python train.py --hop_length=160 --win_length=400 --norm="layernorm" --pixel_unshuffle=2 --muon_scale="spectral" --lr=0.032 --orthogonalizer="polar_express"
Rows from block 7 of a small spectrogram enhancement model, named by matrix and row number. Rows with one number belong to one channel. Each number is 500 + 25 x the weight over its row's rms, rounded and kept within 0 to 999. All counts start at 0. Numbers have three digits each.
After each channel's rows are labels from the 100 clips, of 14976, where the channel reaches its highest value: "lies over" is the class under the peak. Only what is clearly more common there than usual is listed. The data: short made-up English sentences, spoken by a formant synthesiser in many voices.
# convs1: 3x3 conv (model.decb.0.0.convs.1.weight, 96x96x3x3, each kernel summed), inputs 0-95
# convs2: expand pointwise conv (model.decb.0.0.convs.2.weight, 192x96x1x1, transposed), outputs 0-95

convs1.94:471497467519482488516494474535529492483465537515485437481509487566547498530520506528507482474536501511470504478514505479491496496452454458510516494480483474471484492487545524497528499454473491437496517453502506520491497496504490526494535486524490498474539541465491497506516485504526510473
convs2.94:494485500511505493496530534553504544524487512511530466527472499518515498517456450528509487495487471502489491517534557508508548487515477471529529496515494561521501490529518534520500485502523536503529517516518466482522528489495444487442478531469498491547519485500491494480514478448527483492
lies over: /ʃ/

convs1.3:493497494563459488499496508484451525532507498488507474510475515525466489499480494491508466493492493493515469524483510461502502503521497522485522525486527475458509497532499488511503474501537496491479464554481543509475456515506575478500502505455495492519486477501458551511568546502529511503
convs2.3:519529473487489472505511510435478511464513498495512507533502464521473471532495480504490515508477512515468490509470500524499487512495534455430497526503506498535500498488504472458519494531473538504504475536463508510497545443475552486525473514527518445506505534475526501520516521501477515518
lies over: /s/

convs1.34:536471507492522512522505512507551484505510508497493487491498490520540477497547468490511556493499496570536492487490487487503475534495470488510532533474488529542510500542540502523458497515440503508494555493506496541529537520474485506477537463447492511488506493506533516488508495531524523490
convs2.34:477531516497465515431448505477504540462537489501471533465475535460479496486473517535539521485515500510530482476485516535526525448507496490546478505486483543506535532523510479506493490520500547478496560549494499482506507497525479486488482502521478484549501519501494468496471473477473509480
lies over: /t/

convs1.9:495522472493510489478561505572482437490490516505475545531493520448462484486432490487513472506489489498506516514515457535540516501445482528491514529510524502528497485535511508516492494518532508530517467525526477543492499478474489503491474509513514519496496520496500477526495524458528493502
convs2.9:504507479491465504486529512477503480446535503497483502467523475462507528495437523525504543466452486501483504492479540546528494504505500517489524508485468491505500465480480498503433473495516493523548526513519486497474500483473476530487513487464502513499478505485526441528459502510507500511
lies over: /ɪ/

convs1.33:530472500513508487451477509474507477543492513483535498502495463403465478501510517476500539556505518482493503502461496547492483508530494504484542494476502541542491477520498513486473473502508505494531525468513501507508544513530480524503496562471505505512481476483512547521502524485513488495
convs2.33:493559472508495477522448523502542524508487534532502514450451532509530522515509491521467506518485510486461484494470490516533528518520567514537524504519473522478509505499515506488503519492496530494501476487503533498507550477461477529542495506492472498488474469517528495498502522537441499509
lies over: silence

convs1.73:458523462496475470524510480511430497514504481500484484504502516567523486513519525474511549491500496464536538504549499512478521479508526508491516515452509494508508483519536527472500461487530483517481487480495483481522505509489542527515481472585501498498505457502500505489521519493491511449
convs2.73:460493511493462525457480526509543493529472483498509495521472513481482494516459513500530476454490478497502468506519541528530481537532491479478517452519506531501518471526521542518485515518541529525513498538479492506478486516510519493487454512474505516538542460473516487496503484536497516494
lies over: /s/

convs1.52:384514505540509480468515496469509507496503504510445507528492491548482533541484521513511507513535492503492496462491476500534537501532528513450483519525497474509479487500506485491469460505515505515452498492490493504506501501497472515483532492494517518480522492489444515498535468488497543515
convs2.52:518495548482518541460498517495504480494512495496511500451510491485517464529493542551483484555533472439493492502558507506516488512541531507482487512502485530508508476531506503496547534511523504461500502529501460481489505522505477466518497509517523478495507547544482506516478487519494545489
lies over: /ɪ/; /i/

convs1.18:494495543529512522446516470525505519483476483505478563503518507487500510535491507505528498510475512452504511488520530470497504495517505519504556498448474477459496491490463496502520526532560513530503449542476494537500492503493482523528449488509491492477482498494506486462469517443501467483
convs2.18:492467511551490486488489526498534477502477498514490538545523484499523471498434516504514518494523508464498476481508484519542464529522525503518495533495494504462449477451482522525516519452462478528495483533466459484494499470511477482465512471469504516511491516477501515483486521467510498522
lies over: /ɔ/

convs1.22:543497503494528495464516496421534533476516475507488524483581516526525533538490524528497486495511517487513520499481503540465510459490500505509502467529462492495475521512464504515517529532525513470508506529513506482499455476474498498544489538509525494490507520541531488482452501498478523506
convs2.22:473518468491522538513495459538498505514499469504507504518526552512471465478485482470511504489471490502489520515524449475483538450523513468468517497525512488502523483498472492511496479477495506464498499507469522528494494531446542511527463515533515528503496493552503479525497483472493517499
lies over: /i/

convs1.36:460508493512502502539515540513461513535525480508510514466488550496497527479480502506454474516469519478519486553494480510515503520495516527496505516502508443509513479500513520493473464510529495490514508537487537499477470468521536477489490520558496495537485498586539511522517520496531536481
convs2.36:536521456560496503459455525478489472498503529515484515496559509524481536508507527490493457490511463509492526518485506526511475515499494520494487473520512474529490490505560484513523475468535547504505469497506545457485536472489478518463511503528502512558528493546519479492526520491539507518
lies over: /t/

convs1.5:526544512500484544522508501539547504455524500514508513514487527508494509469514513512487489493556525525492488467503496548511560525492500504481475470497534496463504467509464462507526538506465517502508500530513497527512496504513484482510495456411507516531511482503512479494454522484523503544
convs2.5:514502473498483501468521524466512552492540545491498540475530464538465475561515466500505509492478512523512478491541532488495498480517451521469525468455454528494473492495526509506432478499531547544546478503480521521487490535532481470492533544518476534474464491486511483496497507475513474519
lies over: silence

convs1.69:548511450517469482495462496505500498531470524500480483486515529513486498503467534511546465497563481491507480565494503496506490477488491492511508578482476484491507508508508535487501488452510483527495468512487523508470476491488444487516526538476485490494504490494464506507481432530491534500
convs2.69:484511461459482515492510479496444521472519501473509494476528524508504479488518467524468508493526494526541537551494527488506488538503505504501484501508501493499513478498497505500462488495551543505553528508489504512474503509527502478533480492513529498514522555477509496496518507520470499532
lies over: /t/; /k/

convs1.11:475476483514531499541483515522465522521490524482542537501493488461478478506486496508492525489501523490499515475575518473481458508510496476485487462483467499471513540481534494511510471492488500521513496569495465499525498515513470496525512499561526467444485482480525507452464483518503479482
convs2.11:481483485501480438498527501481551452492462496497500441488494505471471469524449536445498508483495512485492463463467512500502526486484461455494558484495461486524494484495486483508504495458506522509503486535502492454504507495495484462464531470459457492508473471463473520491491479519467529511
lies over: /i/

convs1.6:545485511475485511494489549494509492608486507520562483515486465533487484515525462507515498510489518477495514512516540511503471490517491516522492502469556482482536509534520477493496510489497512473474472507484483535509468505552481523486477512444527489488479515509496498495476465466501491498
convs2.6:509517497489476494445511457530552529503482454486497469492481499511519460489487521517454479513455490496489471515477472526534555520494466513509462483524464542531514514525505505491508492537499458554520473509483538554497533501493512500493467516509479514542501502498530499493471440457475443497
lies over: silence

convs1.70:478472501497497495523513480520532523507494463522518525514493462483498478492458472528483494498511477523488470498459487549486510492494516520478494461582528504527471488496461485476504504499476504491501540473551509465520499539508519505469505507442484516531515509530476479507498545455521462547
convs2.70:459474468471509522506522532493484484540473527504504518478522461504474485510494480507502509523476495516522509449527495496454535491501482500499517530491511539482427531515540502495512513493511490533494482530535476531504474506474478491517523526490472513492536528511490541554480513465457520491
lies over: silence

convs1.76:461467497480509537514483503521524474492464514516480532549464451508522500506530480540541502507481535539461503512498485494487493513489461507452520514512534540482486488491519514542489507486457465530498474497487468531529526512486519491477469514577472466517501514511495518504508502500540531514
convs2.76:513504439511450537502486516501513481519519452524509527519537502498472508470503494478493498458490495488497510497438518532549474531486510505461525507506484527497526506488503495506490466478531481495515504542485465496450498464508469529514518492512459513461546517498496478497470512512496463549
lies over: /ɪ/

convs1.86:470495507448525528523516486485478473468523459518486466501493464474481506517541512502523535499516475497466524507521489562502507496536500517507471485529487551522496510521496487511496534507483508530518552443536504481537512502506489515502491478512489503506481430504570476494484478479471486489
convs2.86:464531488504461541463491505466491516492493494504511480495471500482473484541461495500476510454503512499539506451484545485514490506521537531509547498492483506463485457550520526492516499496505511532496498550515467487497486479482522531476504520497508544524464493473490501525544517478491507534
lies over: silence

convs1.14:523483487445503500523505511483486484520537499489522511471498496506530518531501517503528523502471552555547501538515506487489479489491499506508474537507499508457530512457500547479472507495557527521531482482463505463525533470525501481484517523511560504524475490516547543479527519511520516519
convs2.14:496523577488490486436502530485469483505526530463489486510493517505485483532530512481505487486497499518510536485530490466531482525473497554528539527495499511454482480510527531546469545491523525497555485507537533490479481463504508515495496544531498520568505525544526423507498493522491448505
lies over: /t/

convs1.87:482455526478513479470516523481523485512484483509518496498444508493475509472498449475496500532502502526515483513502493473504491476543526514541504524529505487550490520495596493493467477479471493491485538472546470496499514483511468469498469488486561515497485510538529507487510477491504465524
convs2.87:497549455508530487479473493454446499454527521519490484492479521489507534507492516513496521543542493488498503514487465471532509478496462534495500518505451520515538482517493522479541482466504518518483507478536526451495504515528514486503486471463483499519462478523525477521502473498489501459
lies over: /i/

convs1.71:444470504463531489490498493518520501488504500500501484521458517507519485467564479479495523500495496475562526494495484503494470475535536496495507557494498536482502478478460472476460485489499500512471549474481479530524489509515491474526510430551487495472495518507501495533539484481462506493
convs2.71:506472474506496500516518470508504504511513428519514494466494508509523492494515484465479516495463527499521486510486499472507514464504512495492486492491521454470494470513436570534480549476517495490465443486502512508534495489504499512493499492530532496452509484461505512471510476515523505495
lies over: /æ/

convs1.88:477482479545494503536475470514498459510485524517485517523554466459487510507502486503542465512498483496449480559502470496523495498490476482531463552546520498516492490527489517496543531483440489490508515525512529508490541505499505479495485540482444513468506511483479488488493467498462515479
convs2.88:536513493552463490513508441480528524498536513505516480479532468517495475457505495507514474468502485461517500497484479509495500504494504480494499492504523490500485507484510471485517448501484517536512519468482500516476501493539514474526541467448450520521493501466514512460511479482433477480
lies over: /æ/

convs1.82:544482499515477497484482511504489510540478508475533506487487556503475481530481533471486468544487511502535490560511518534494487489517501502498516509453522475481490486484513517497486475494554508504502460505454512501481496475510501525495439598517531506488504483487497528504548489489519493485
convs2.82:483510517497505527509501515468516544480495497475513505496514529508515479512532497571513491461477488501551541484497483476515520495503478526461471485540488473501517502497506465480504503517460523480523506543485511508487533476486548494520495506548502530515481503453470475543541515505503523501
lies over: silence

convs1.2:520501474510529491492515484557485514502510504540487513486479526478459489484539552503503505485483476515505479503506465533485559513510506514484471509515556488530519508490448477504512497513504507490493520560482498494488471525518501480485520490498520486532473390481494513479498505504534519527
convs2.2:449479514496504522513493521491513479475521464492490516492519487515491481500486478460481515534458499482502481505470516478498497452479547498503453478466506542524498496555502508466468530531493510434513545504467468496515545497499502507432497518533512489499532513472439490520481513514519540524
lies over: silence

convs1.0:531464482479475510465498502463502498514484495504519492452504513565503478509508482496484522492508494504506463463525526470471441516455483499523521573462473504456493474479457512488495485491489492445505485486490467508505493467491493487502559474484533499479512514493474508546468518512485530503
convs2.0:519498478523481485464516501494510458452487452520478467520499493478542477467511511493500565523479539501471463502481506531504524495510498523475507526495524547514471488510522483484444496524520509464467531508501510505509484484493533489477501467485491475470463490487490516512463545545510489526
lies over: /t/